A small segmentation model, trained from scratch: norm groupnorm, activation relu.
Rows from block 8, named by matrix and row number. Rows with one number belong to one attention dimension. Each number is 500 + 40 x the weight over the matrix's rms, rounded and kept within 0 to 999. All counts start at 0. Numbers have three digits each.
# v: attention query, key and value (stacked) (model.mid.1.attn.qkv.weight, 576x192, the v third), inputs 0-63
# proj: attention output (model.mid.1.attn.proj.weight, 192x192, transposed), outputs 0-63
v.82:530457486453498481553498484509586513529451554532505544517536437443488475541420541562474528503513513567535470526478446470491465442496610539526501566490450546456533449571527526498556498546512523
proj.82:500446503467473517502514487393525491489526490459506528436509552434532504507502427451544496433458477429556530511443534535520557520506490496500519518510530486520488482547537516592495576563513482
v.83:456496560435532462472514531444471437500500457466479501602444432493584513573488470409429522572454510508553493444497477496509528464538467499443445509539497496473504477527498450516479557521504464
proj.83:512546521484500406527448529546471452510500541558531496439518539522490610510468486501543464506539524515465543558526456474442441539532536442427473438471531478468468530555469538488446573438489493
v.84:567533488511546463529524457467526478503540496566468473592542528551486535527481535470516446490522548409474491488537476524492440479524519470531436512448421482526517489462513506479472545472459431
proj.84:441533537512496491515575468496469434530501460472533437463455467500508486550481498456463489452443495513535457557524469473562495454560446520510546500506452522474527526421557534502525479527530461
v.85:474570558555497544526528498492511469530492465465488491554486535489505521460538563512529502534498537481482559482448495523458422490449588523519524478478488450467496486479437500483487427528469474
proj.85:500532506579552495413461545511501531528454500502502438492539499487501487566483458497515481538512436461481536488522473499535529510547507519454526539487497430596536538529503542510461495513520500
v.86:494477616512471539486505570486528466473614419552515459540528474481492579534508531479450481541492568444512476500487485450572537475506569485532498502496457498509535513473528526531510474455438468
proj.86:526535501528508482460463434458538545513468460452575554484502461523509531532532516547491474432567476484530508514525562520419494593565464486492531484500553517455488565501503495501495505529503472
v.87:523534489518570451437520496461547470351512518508510470458510473485534535526500411479550470522496513498456537478511520542496521471486519514448514532516537503527533546487502496504527503548531442
proj.87:491543487566498510576490537493494510508473436513456506557470501513513569518492501526503540483426590523524480556600545502484493561498518435481461455510533594563603467480524529462505493472503497
v.88:605500543494438547455476460512489510482542552509566538475524449542513478513502511499563471473567484465523537478473473513492511500498483519497487490452513505468534549493484529544519518409466520
proj.88:468466505563544467510521501510477461458418439484521515527483492492505460443480516507461563533565536476571509522527572493499503438544479511475531526487496526491509496623473499496484484503497509
v.89:523539489502453582487483526578480531580479517529484490495425517437504487492525506455486513584480559524480569534457480515527507508499472429451509482498525521452535474538489492452557533513409507
proj.89:586380513466456471466561401481536533517495496503513487475494481508528504457466506486567477449477514538467429493480529478517490529413429522471545489478451514428455525517497553537450553506458457
v.90:540542525556537500458513511531458531544520521495523519497486494478562515476496509506522528462527483544445513598450565442452496478470480509555456511504543526499438504518491467552488542567486532
proj.90:515513559441474516503450477470429542500512507499525562509523510523546466522503535476482529495567430536500490623529428528513461531531491534498548535473491529546408493516503473509514478569575479
v.91:513542499538436541560538543523492520475501587500541461575545532418471532470527520579424457458509504468474462449462501566519483514542494558570510497486474506456508522453445433534498509510498498
proj.91:477482595502501511470502479499566543479431470458472418605517460491515492525515511527495476498483530552570538433508452472451525523491442461516510526457496554523520470588550516504442553501540546
v.92:447477484485552451488490481466584566437511444502478507512450498460494571475409603518455503455552514437449506487516586512524545510547497534552558542444500512448519483499517523484509541484481530
proj.92:513516472494488502468544493500512492479449418485492493463507497481476440508494607489400523442539494474555511525414465476483419406431503517476485506424561453500526580490456471469467467422501474
v.93:528542420511452437490452512450463487454464519504476515402528463452523509462566496451443552518504474470536518545467520517473451516547534549501509464478587569537474431486531476460451516501502443
proj.93:570410510454520477478485519511516432509527550526502541474418566461493564503532467449482468471559452443493542487503521459599468557498516454522612429499463481515496512448474540545611471559499510
v.94:516438589461503512536428558509493482418536526499479519558442496472533475525423477463569472512482543506499449484466466447485507521537415536495438522538528535482540442538448448522439547443592548
proj.94:484501567543501419539501502501486457593519462502491427477468475513467519477502556468511555567541516540528558486521546491487559583517513523520567491532446496472498411514533514509531534516490541
v.95:526425497494490552510429431510455466553482558569515499480492524564542514505514467475470570448541494539470587428479498511529427501519510518499540503503409488468487529504474517484601493481551480
proj.95:484538567490571460492491530530452561463471437525536522549456530496549582527491473420489450414505543437496557634500456518546555535591576470493459491485534418548511525509484589484511479454516495
v.96:493452604527511481539545474472505483492509534468406448527476518519518578571466538438508449464510468424482494519544484533490598554473544571473429535554497525458521464458539475433433480505468570
proj.96:535482524553497496532556444508586542463478542558487561528514501485509415396559538536479503453509435487510531460559549473455518468507474479519395454439521515515496488497458403502509435452489458
v.97:496491496550478493548503526460468435534458501484523548504456516514528471399452553522600482435454533472543424487538545486519448438525523618471543526493530549466498526554460528497542437460491481
proj.97:550478426435510489542484477506519494437529461551438521536500525534455560601488514445472482481507519433502573517470495509538456511496496490526539512560490452475609559464497516458514563515465499
v.98:540509492507440522486524468525556452518477497479447454496602481449454560520551578452498534472487564571537440468427522503467452528471472476523444486548531467529550483451524430517518530461450442
proj.98:586568540508594444452564561444478579483517535500467511464521487510518503530549451513432501492509525511593470461514563454543438503553447461472472447464478507489555494453552538527535543513508498
v.99:479429500552502553532547516527494506504512498476497569544504451482501540539487489524570509471449546551473502494526452554470467442469466499492389522500485538495575478534502508466493547537502391
proj.99:473470527523438480486439510499551486460511519512488527510554526591528522500441440482493487466474468492551472595591527477583495495548535411441550450502513365493437468429506509458494528421521458
v.100:470487431596498462475547483487542499506530597493470426507497551512550445491490563543552507511475431523551425525532474517487514491407465440500502471447537519567532546505428471493562425473483544
proj.100:541432501505436426483511483501476461479498520565545518513439436576477509523501496498478485529454527515519471465472513513448466589456549566497502518494500413561457514559456478473479516394465522
v.101:461475502487464487456476540515509543539558433482498445516462512485531483514485540495518480466498565506568545539482559500506519523461440476492504488527494536501545469431504475517479526498491478
proj.101:475478503504571503465466477505496532513492538544453508468521560524473499528573528518463491446462491590470539494553539544499502479520474415492581587478580515496395527526436500504487471422565529
v.102:502528409528409582449530484486484522522514507486536458514452494470502542450482429560476572507497480548503522537492500494471502513466463477498502498465459508575492410540489520501540470578489482
proj.102:457429452447476457454505555477478463502462546592478467536482463559499540569575488479490541469530505515493441538485516464470510502445440477511559492557570508551449538428505526514523513519521544
v.103:442469489507502503533468522463471472488518522499503535516458477503493519511474434487511492580485471549548592477522518485469489448475555422521529409484504474522490471513543531485544492466524455
proj.103:452413528545435456534515441534471480550505484500505509504487530497508557541432497394470466483500554440504401478456421518500506487475504602503480532499523473523424451509385448541496524506433505
v.104:476456538582533444485523636459482515539482438579529449571491474483449421479559537527463433460457509499540423504498493496508526441432489463543537498387596511574511553457416545469476455487525553
proj.104:496503519469385515535581527455479488510469572509497466549504471525482547505440504535444475484468475472508557525564526479449462573497522525458510426511451520500540504565442458499516493398551523
v.105:478537462517454492553477492525489468465534550447467526475507530487431485467480541441535478481484541491569511596511492513486539420501446378449549537479460518491561438514494433461526497502566454
proj.105:481494504478502397481512499482578438522575462479561563497480522452502435564530463539518533409496526509559512551542462430545555482581496492508528456528527434416477492482434451502497467489488507
v.106:550479557496478480523481455501506472487530522503499461481453449523485559539553489463468501561536467529454504478539545464510567469539501544490544491479460521559512510545534406535559501461532397
proj.106:488442533518467542522517514574480472527464482517557506516496489475504548561476494449484476479555542497537439491499548586487471508453503500466421532522504554511484457514541449475443519542511480
v.107:448569493426526494486569580438500495477478487514494477511476487447511392542477477474481535499396504489589456473501534535468482524523556487498524451475435512476457472446504520530452552533538432
proj.107:454599541456526492546587561500467483521545520445474464514500469573476461463379468447513486611508516502499496479495564499486507496505517464588462526543466476485474488552468498447514600465539557
v.108:502563521503450503549398507471480538502481441552538523515513538499514543543590458479456556549525427456451512555465503515485498467424500561469548538472516450520446444454429455474540497500450456
proj.108:464529460472504469501497595514472459475469502471532488486516488612493471539473478423508512523539500545474515463475467483543544507491492550496541464450566578442521499437525602501558469536513478
v.109:473511480525483562456540525520521564441491508511390512485520528581542506479623374480495496563550473505492508499495476495475479570576468452463570525438572524540490512477548524439504450536416473
proj.109:531439524531494431546426441481418523468432496520520477485512499378470512559507591483527500498518526527569458535465438524509512553485477483489528503475497479636444461493530448465597478517526413
v.110:529501541507432486548481482538534473479568493517436546499450529562547512533513575528513536514458545493513430465462461503461467497495498523533559407433448501498462460487493481521479561611541510
proj.110:432520487436492524513495517439471498489508475439504435492498464524539490535562426499525484491531499467542468528558537487517527510514524506548486500480463432527526494574521526492473495473541478
v.111:511495524508464535424561497442511419398538506490412494477644538529591482514512473452442518539529469496467481428530513444489535538475472438514462419565475504524460490504470540469479538451525529
proj.111:527485600473508456452513547440527483562620466497514482456508499498485532490546544506587514459554481421479562533487539580523487482489459473397463544513419535470563543478552462523542501534516444
v.112:502420512495429501474518477494528526526561520586488516515522414538497524438464502558534471536532533463568455520532510448471505501460474484523460502515417504440441463469516493478508505513521517
proj.112:506499469488495481488500480446530570553450434483563539444573506453504464467618518537455495463605528554530421513495488453520509537491513502488455502476480502547498510426539501500513539541503487
v.113:443529626473564489536499460419444496481564505464498543542525527519471505469437462465548429462502520502431494528475476540521492538502468424512548525386508530464487477472485490474470495505502531
proj.113:504499486473574479482531449520426531537501491524566449423480504482490499499462495535540499513534454489474546538493468456512487511548449507446507497493423420452467487481521497486458523569502563
v.114:483483472512511505519518493504525511506510499446528456498546470472530512462520495492503498504494473544538509437545489459551484468548464470511481447478514474549495440552504466411455480552567536
proj.114:451479527514502488452497498520462513511568544483474462478520460544496523541529544500482463450539515484496523496535462497507506436467582481432476498493506501441507469450474502567494504641610532
v.115:439535442519541501455484566505481529475579450466423509396512517542504515517430531464435545522586495463449476533430486517490483500554489431426470507460495468552506471478555537453467440568444513
proj.115:453556466522409505453557488463480490569441490482505510491561513532493499539531502511519541477518523546502491530577518454490414507526544553494478494550548507545520478572560490554513455512493491
v.116:454538537465443519532447467499437490477461489512431499489479534557544442488508563472542547484474514501458485536498421531518523528457506570489502553511515549541481493529521502526558510410560509
proj.116:488504572504524568398447472480510525506437478494523492470460494492533459523533469514529476546520424491483418493492507447541431535513507528548535489483498413508451530425482514475500512505532472
v.117:560437543547490480440450464497437554452464504474509482475478505464436490449536513465493548522527498596488451529488410512549518529480494556474523578494508517518527520477520508515471475498474525
proj.117:428478484449446512525509544507535560528477487489419475486426464498507513563461464508488505534445610510536452506434505472442481557429483457542523527469530489483407515521540503556506458457507450
v.118:491469500494566490508504535506488499467443548475489413464518521496528553518490577581558435452482503475519451443511529480498484512445516586496479503497448408486567517466561508475527480599488461
proj.118:507512489539534486482495482580489510510437476495487539500467471477496521446471477535442537493479498435536440520441598504441463485470471420456473484458482441485525526561529473518452506439489503
v.119:477554475408500502507526539511544498530516559508544541470507468472529447551568469501450519476569479508473460500602520496464461448502496513494449554535492550458501563464437464443556450485524541
proj.119:512478419482509434465475483550467475475502525463572542462481570531453531536483574458493462496473481494557512406500553519563499577545482489449519600443495473433467510527482498504514487525528454
v.120:505518548505564533459497468530518434453553541453434511518531473476493497533547572549523510532497449572566556462552448426516556490503533428543503522467557529408496508483440515544473463547478469
proj.120:456485486570580457450534517519491497464475462427542491494506432487421541493539445586485505510415482482436451507453508473496429524471472436516455453504510566532495479467521553539567472422475460
v.121:569427493474497488466482474519540473439543469520477478502493501448466483485636547464542507557510485458542495508414536495499463515535484529512527493492550461521536536492510459461572537449466419
proj.121:492498466516472443485503468480475545466497513475481508505485477407458487454475545537484465459582506540508495423487422485416500466493532479373514496498390533458426507482535491494496494478474470
v.122:476421511599424455551527432531506462452498469461478455526499495516565502530489485527498517529443496472523532525460533451505531482565482539478500564469503515542472503494538467454514494527533468
proj.122:583461520503545467556474438519513548523501457538465505512513529459494504540511468459475464464456536484577485478561529521474469536387499498473534486462561502455527521479492513484445544527432401
v.123:534507432489544451555514512541490454477440508527493515482506503503498541486487534532542519531500511470533556462525508459535513483554519495484514481504494495442497547421443474550545477537475527
proj.123:463489509487562536456490462538479527523518423460421497513508487568498451516528532503515461507508518471477509561454437530481506510601542519501410444529511479464578497561521434495456491466481472
v.124:473564518563465528487522447530461490463554491541466586523550450450505557486486480604439511496426515434529493538498515512528537476520526569499515497468423486508499512489432434571471520497474535
proj.124:579529503569499457535472501489513508551520473431502570443572541457506520531465459510507501526543451521518538526512523534492595452445431498498468472605586592562496383493519519478484470445474452
v.125:436493547493468469432481455539498499506501571508480445460523511471500483478470473502553511517520473464491498506496473489544457479478468513555573450538462494507505521498484477467518554506491530
proj.125:520467507503528534472505535536563555550496483521540481481512476528496555484488483486486506503470473495511473465495531465454524520526533505479526511472460473488510506525491558531484431506569478
v.126:374523469562496582438498517519491511529548480490506519492452523477543490551518559430521514418442533448594508542478449454576457518452563531508523443546502560515491491572555474453489515583611459
proj.126:492501553450501614489547551493583548464444513583545515508458501520526542528487447516495498493566503460496423561528453516489528471478505455533489495499586472466591537515555518557507568522521487
v.127:572500504549568535508508544460501566523519598524514504450490569556506482455553449502529526501485493507486554515518547477521472520421518415539487473468464473528502519423505482442510492392493452
proj.127:443492471560480520542490569500479483461480469535534479475557536539461562524528492469505526463474517519513519526469518560518516564495454489450474510578512499502466530484526537500497499563486494
v.128:468495427498528510481513520493513444510558580421471542500525511463549512453446501450438446457561474506519486517555546561473473538480533477519469459550569529470512518489534436518438474477551484
proj.128:530529454464501470522545501512530517478527514526479525490498513554619484528505482481429468508469505514513571509493476480537528534481458497520520448453475488497568497430424480476497454518527507
v.129:538532483541480495496543515511525557473440568480551488508531525481543491521495418520520532499547563487525518552531536491505487555544545488505499527513437467500521504487546518480527467463490515
proj.129:482543551423521507495539533491478512463553511512478522454521495446485512524503470435478477497404515518506494532456514469498507528523402538584460474458484467469531477528494392485554566444506533
v.130:526474551511510494496556438471487491503420445598512548442500514510468563496467463580509498503421437473426503518487443483528457547530510451504535500461556537523548484477510474549524429492468544
proj.130:500516484597504493597546512500566438516506527412492438522517485504475493507422517442500482468567528543445491490421570477507540469513519510460553499473488514511439465536455500495471482487498464
v.131:569518482471511554458496513471539481487484440480439500474393496468433556509602490437492557417510520484470454539483440540506545454504541512532509516445544560411518475513518547556561495479460450
proj.131:446593483445499531504593540507569462509499489509511506531602505585500470433463534499520487478450558452496464482544514466563469590552476517541476519496470514589423548506485479553478499458438467
v.132:543492436438402476522461505460481478533517428501497528518527519506477489478511462498529493574523561466512505526480538522570512554492486477488466460483479531443539516561495520500460512488493495
proj.132:487466553427507550586452521531507428548559493471510501485539547493533479519472507510538540536480414505436450464600428503530442497471507508504522501527434502501525489481476521535459482476505515
v.133:454444535496530522514506462539425509529515495499504419452480524493496544475497517413504544498516429543483484446523501553505467522465525475512512470551535493581454481558508539503561417526500421
proj.133:518442427449567451475466543525452538452413402570574526514416479512512506500490430442457467545543543489501503512513506469519513449489497525531452432504533524521657479512480479503539471486419593
v.134:520483465584523563531494429438453468485569521484583429481469503505561512425505487504568493481525477482443482501475554558526499504444497404546471508479530466570580492507460509515484464453467497
proj.134:578546469433479524501494464536516529397544449550472340539499479467484532548435492580573491549426448514436528437486514526513529487434519502529511575460533468498450478445521500465501461523492487
v.135:460554503412387535458541504462515532599476456568548489530535482542506446488556532537474510459460452462566502519543477527469505583467513469466551523456519487521456539516466521581419487454486483
proj.135:494463413590449520424562453575532498485532566474530388505542486457521463503484508520575443565485499587502473501562526482466519505539468463479440521552529432486524487493463529494513453422472511
v.136:534506505555546503518472632478493473514433490543454558503523476441572430456573487541483525468489516482497554510528510488526470554539587506534486505486525508497486491539544508520458451448530431
proj.136:490461496483435498502493491496578478486581558391428503527484558516430592523479547453490413516484568603536496491479486470457560519463468504618476422504513520463465421501553569535527533521486491
v.137:465521488499529476446453535480485478564483522533509568468477535479501504580436429550522529491406528479484494505471588584504560485493519537477451517519566535525569526495524460515405479412540571
proj.137:483518503510460420464512481529467486533431458531449459512474557525449544491522528561513446440486420519488538495459480512520529463460537504497521557508525531562556522495491502498443418467518501
v.138:501488501511573473445476515524479592595443455451516538434523515392561436540513530460517519491541529490414478461522540527476515546468532421434496385558510459561580515464549530455469479525505563
proj.138:574512446514510542467541506471466492472515543476541456481572424569437469501537527532518431575472471469444483515486473465467532475516524514565482574499524354557519572459485509470531527411587541
v.139:489456471463459443474477493419537499459489393493534440557430557522488519550459524519507529461450505485496530533493466459496515474465519470483452506489527516481510570517447391501428554582550556
proj.139:467563571581546501422470502462474462481568474391487569460511518479558473462577517444486501583552492481445500504446443579489561538494516580510569529542496461520524479532503480511517489505528512
v.140:485462504463490548517488430479470501580551513525470460521534522503464447511493446488478451424569456514503569508494586531515508456536456497447436500521480480472459515469459476542434510519505555
proj.140:469470438517502435465474468543531501534498556519533456424515528494556492534525536471506470555471527461449525420534526454488497504479549529537469442448516539531529483419521542503474497488590482
v.141:482453472510507495537505468493527470525458475566440390550497426563542514610466454465490497521443489512450519527537500582544505556446404479526450488529492541433487471508512577414429502449487482
proj.141:499526521516502417520504437482539453556490514533518539455535474498504570535417575478550499433454488474466604510552495466467503526577498523556444466475518410596563538528463520580534535472511479
v.142:502531519476465508458490546464496506429543485488471475469522497545484525470467548505575531535547471531465455506489471472509439513515494488559541436540466519553438504489461483470469473524437485
proj.142:516458531542571548549498427525417441429508538471470565544501427502514469492548493468529452500505500506586551519515454487496577424506499491420522502458533567439570598448442538540572483489481482
v.143:509425512554419530511548457488497467527533456522517536460507573507514474555456483531518489501429518521495483480543513448517488444511493517515480441532495523496485555459470503504550482473483514
proj.143:496455438523520460532468546520513446492476511488528498515497515491564512460466443493571563445531498498510532532505492500514486462484482494448539513604523449498446478518489524526500511456542501
v.144:530416511539562456497433548497555499483535397447452491493500565490503490490507488474531433401476482433549492509442510474481466575454544506525515486509446567457507541508503474485485476517437573
proj.144:467484434476496484528546499533475483486444468496566473555545436514486534451492483470495569568470491453483543505523430500488523438504536512530512552434489529479434566452530531499478498464500455
v.145:493504553566426514444557530533481441424528469579561467493526483532531584443499547525539429452481523499520554469540420412472524512523492512483530539586442578477483492478506465546525574383434508
proj.145:516525527568480506503496452505467549531497566484523520495477474519549493508519505560495534440536456464522550485507486490467482508553458495514554471508466485481504547540523531518504502536519501
v.146:476540424445531479398535545597425482504538440505515458478475603452528368389489519589483527464536414524532449545463444461574488484477492555544563418438435529553456441519481590472517530500555543
proj.146:517459527504564560482513437426541528469494493456502496532505404536488486509404512563557443546473517452520528554564522432444540437502540509564494525504516525472486509472567496495548542506464520
v.147:483509561482519577445475502523472515547523462434524452532500522457503587466443565515554471501529430387529525534556499585546501505571453565486523548506435462476524480503471387439419497543506532
proj.147:588488455496506525549456461525578450472598630513492488496594419484488516481503400557502499544459507492527493563476469515452524539427442521456486539498538479467514510463526501443466516521478547
v.148:478468498565530516507435580461391505547517491502507508479498471488529554505525526536451480570522532489469488449537492524536478467506478515448587567482466459484430504431567580596458476462449515
proj.148:456510524456563517477428581580452402482484448524468522540521442514581580457424520505451523478472555465382512475442434501493471533465494520549500544455574523484523501500531478491453487584524493
v.149:537508519499464499549489457520484524534521568497493560501617410526524493549549510542422519463456439477427492506550442542566458556458516511560545474504462478486547524508525500536539476506543485
proj.149:545523449503540471510432537513466472483544439585428459505527467500479531436480495559516472467514588495512530516432536448523436502508469509548499461597575607525460521466483479487498460489480548
v.150:543483414512504501537539551456500550560489458521479475475542495497583524490521433533432511522459471485500440476427529516428558573462537481453492489526546476518467441527441417516431485505565466
proj.150:502532503525528597507479581507497461573475436481475459512549480376499479495519544432478480437445516534496526447465490462512502462513503536427554460524483499522567572427560499431476536456517510
v.151:489492542509456525519542456459524482447453487495525481517450493483491512478531506563470536541479474455492512506522510502415468515474398534510519518465486534562498544450533516481434471548609525
proj.151:516515555500520424453540527517510481426541493526550444543480535491485453493471414499526469485476467522482551501474529530535484492494553596529533457527531484438512485575565566509529568570479467
v.152:488407517542526499481547549456496515556545420440552495441502585522536470532512509558476548464522478455456492428409482488502488500489515492530437520443543446563491437459492499474541495480481502
proj.152:506565465447595491490471537491430524482496478526448461546507564531496544515479480524556511540525464501523540495521536437412514478540562492518508470503542439523458577526521462531462508455518533
v.153:491457523531532488576465498512542534520516567518503521604463483512548449543543469457540505549465490526509507438441490470555497511556531551458469574501490464486445408475484495489477498555461475
proj.153:527483447419514533577533501490481518550457521517434492510462457509485528445442571577507524476521526510487443441471540456541437489445526518472499587508537515412538513435450468560503519523476580
v.154:551486464503539531462529494511556504509490511528499504517506492525474545506581529582514535509456492582497520577435506486491509510511488511447514513503464536508451503495449571481514509497551514
proj.154:506516501512493533522522479454517501508529474508449515464488498495528510471448509536544458447469506544429488507565526488464486495526483484492484417500530547560509534464575520475519534493482536
v.155:524561461553527487505499464515526566455475455510583464503517494510516454482471447440430523512425384469467557513571474588470463465570535447482468462527514467531481439489446532492561436455521558
proj.155:511534481506440464455497515446464502505508512509495474486484454529513476579515437502498481497565502480524430561454453553511502515448526509529535524452489614505506443537468472466502521414500516
v.156:429436541514526505504518496514474487525543455485441498517489533515494520460410575465499493518486524530499511464509500391554462470504554524502503493482496458457506510514509535478528542482473493
proj.156:551491539493537555540490522474478490493482537509549452463523481468524468562561449513534507507505452505436462442530562501464474451532555500504501522526558507554511481511534441535518465496512487
v.157:504515505511543453392476602504506468533519428522479500503490569445491563512545484448498551506546488455567495478542529561512445521498545511554421506520503443520479447514532449487548524554452416
proj.157:520528481457489586549522525497534394439499495524497442519466473542433513514468512450477533468442441501540492542475473542589447466569473532472455489477511501511464449463542458525430481515496480
v.158:481521421507503495532505550399538533517437539481527451546502582494473452529506451488405472404517503539518526463545569486512484498515524486526495503540443501477555491409510500539476544485515489
proj.158:453415527568443512533562502466532493448509574443508504463549542494547514508568498478551567449503510543480495475474490549406444501389494527487538515494501505507486514482480547447472541532470504
v.159:506501543531484535537506529469497461499517502499525465539496501514561508615519495544481517456555454522496509473529554509568534475547613534480482477500454467499521486452485539547441480472469550
proj.159:523533526509526511504509520526519457473480498505475484457549492410513556449513530464539549495467497479474513643407514508435456526508472527481456476530553504522505445430507496487482494533466477
v.160:536510478536545395504487551505437501570526551552440516401509519528499493460486517487534462411500568548518423473478538461507542475494525483538505470468531500540475469472476431541534473557541492
proj.160:448479447446442546477558454453505481412491481486546587561463460510512505473501501555559477495455472483485490557556480490509487552470549488533498491474490472423505552473460564561541489537489543
v.161:569443487511498574489446528464492518551509491499533523500488488460528482492462463530534495521520478450489504535489492536408503462456534471481534418503561596471472557545551503501497441536463520
proj.161:411509455540469521513593456468595508476523410459510475482431519462464499546543471469469551511522497579497532470459514550443537488487592481551481535541535494559463472535450515432561535434489540
v.162:441513516470429558477460491524628504444459460482450543532459536536509513581496514506487511518480498531449515416487470525544509482522502438489458468494494517480491547559516455471505491620536493
proj.162:513510460525516527499476439493442407427467423542512421481433501491481459438492483492522473506434466485521480409438517524461500471565492514487494537490462518475502481490497465525474544462467493
v.163:523524449569532468523485386469472481484549499493474514552504499524448499485525482539450555514474562494473471547531516482511473511522502515425521526430558461512459474526532475488483483523477540
proj.163:527485507521456517438485576507520480473490485468464542474443464507493463446457510495504527557496462490530513459551502470470485465481441501496500471513556583472438491535527542523568485523539458
v.164:519514597485521461517552575461477539559446471497398507518582489480525508486505559479428560505469507531477482499511488483470486517491468480474458465499500548528500486499508569539495562537498494
proj.164:506580449471465540504455467501471479470489507488507530536424480480495510541468556577466459504505487508523514511471507499455492475435576541459459447576452423562511514559530537511508499498496541
v.165:553606476517484536515567436510525530524501526555506465492580473504526516438516495540514450544455516505475414566521499496482447430538524574498520494417453475615527519466475526501447498447451583
proj.165:544474527502459530566515506480520518455507510524546550487445489518442520465487522434548472521504507516452521593544491551514525561517486487521500531515437482572532481551482537509591496467526541
v.166:471478440530499521563456494469502555464479487471490484485446443491551476573471472521508453468382493493464516483472492469535575481546511452564472498526477462522498534508420469511425511506566578
proj.166:540489498578435505483528442571479521441449466537467471516458526495583557525554468471400430450488488498542488538473516563447557559506515462430502466467502565548515484517523508509490485471486475
v.167:457502534469494538549463537460487610532454451473464442505545572465481585523501545478538516440503496534418419538435505476516512425456503554522485401492532456545551546492612387457544494515562493
proj.167:436524450545488452473430484512422404503450552550498497445503549450543574460455418466558515584451462448430459483463479550423527508486529474454551473507558531464580471510512460503523513445443533
v.168:476505570431518501573494585430542580496497457554498531483474483525482406457507402475482480509524467535489488540609512430514420525526465545498513529523587518465560497495459497445427505541453531
proj.168:466522535512445511465552442591532550468519505537499478526460439477556453466555560471480542497564503491558505442445506491472486531530484462494466544489427513569484514518515538524461444502559504
v.169:566515474529469487531478509498590527453502477477474522595457511425472512473527466529484518503453526482449555512476595491575490546470481494530530516588509485472473519439539502523535483552449558
proj.169:525423464489536457553514403460565475510588486516497546433613467430497515488508396562478476540508458492558508487488482480495545439496451510436517470479478528505539470510550436479481514461466478
v.170:512484420535471462519518452466514528525439515501444547491467446461550474502549498482503504471474478520466469448541509588560518481515488484545517482522478551465494502518469509525504461523565532
proj.170:537604503504503539516542520596504491437521505490453453516527472579553498554504454528481478539478461465504499541508443472504469474537538523519460557529473573502515549497498448506474547498447503
v.171:476533524469443476423528403485531478516528461484478554515479575456459497527481499489491463494356526559530584466613547516459502519477500460436557526505525438523505513487493534434457521475481533
proj.171:488484438630437523502451447524443553462488495532503470530547556499478455484410499483424573519505485522487506488488553486546525514536527498558502509467482524509499464488469453525507486532460446
v.172:526477454470508504539563419550420494479462506510513488550513505468486496605474511562490543514458564526544553490466535496494504445484468503478509521563516517485549458488542466496455465568487542
proj.172:475419496585523439512434394433435509497521490499529549515463480474453506396494581503558499398546426474482565507501517454500549442541546492490500493554457504538529540597461544470483470487499505
v.173:504551508529534502466528489524445532492420537488406572567539541481537487528496513472472490591539471493464491514534488453503484543451470485515462514571482547539453463498479490549445484421497438
proj.173:534530530446522495523468540452553522480496490434511527481477517518558487478555531493429476446426518484548502509507508553496487488519522471542508499508462435471484535445553460505529444526489531
v.174:497518540474462441599535555539505553531526589484491518519498472454483520471483488505530459414499484424481502488528487476595493479476519475462568488508486483448506525489478516492507476470541456
proj.174:467412491506522534492564489532440531434452486526456525469491395467484501435501461526508519517453552416470506537519504426599447384522475456482431487495477542531492516486502519532513492603529496
v.175:480450550491512527478495505480482514441530489520419503555510532508610479445479428464469529475492484440569509485550557542506483530596520516544501526508464509506474532554539527472464463516558537
proj.175:486560480472505505482509503508436469556504519522490542593515546417457487526557510550540512465485520529575492408486454505566423542480493470520477506492533426486436512487504482496526533465491503
v.176:513538527448441572452512451550528547447527473546470441517524477493483436475442480572451452536532589466521482509498457451437484466487488506419482500480555517444535581435494473558504507493449506
proj.176:541451497566496505547509437509532546495476553547525492489540550449479608507547512543534448429557479579483488526523490557437526477531503474508434561570521526492425432486448543485464445546466517
v.177:538477488465533537478508494452585490513469458525429512487514496599572479527492481474529511519473436492508556522472467478473482470518478522521513493469479531488530499521494537542566576514489538
proj.177:501444454467489539484486470485504453455462544554544519510433511532397545529562509528476498497523520490554544422576514569514429496446496517507577529477515537417582486504485549501492409469552540
v.178:506467563548565446564528487545468495432496480483524490442505436565486499502523500501505473560558521520455486556518458410607527455439467549518505573403522464453504451476456454489519509429486547
proj.178:442521559503506480572551508430492514458496540552492487423423541556471493468530457503503511420478412512441498519490550505493516415453510463520561498479383533492526453518505552498497501491513522
v.179:528490465494507475463560554553501470437472468458501481509517528536588554521523539524473505491529522486446488530458463473535470517540522515559525559452575526500425544460482440541532489513556494
proj.179:514486571497484445486530517484506443530454526497451458472453445445513515498488467534438483500532426460460446508483508509453502486501529460497514482487475526498461528497444524524480517527484519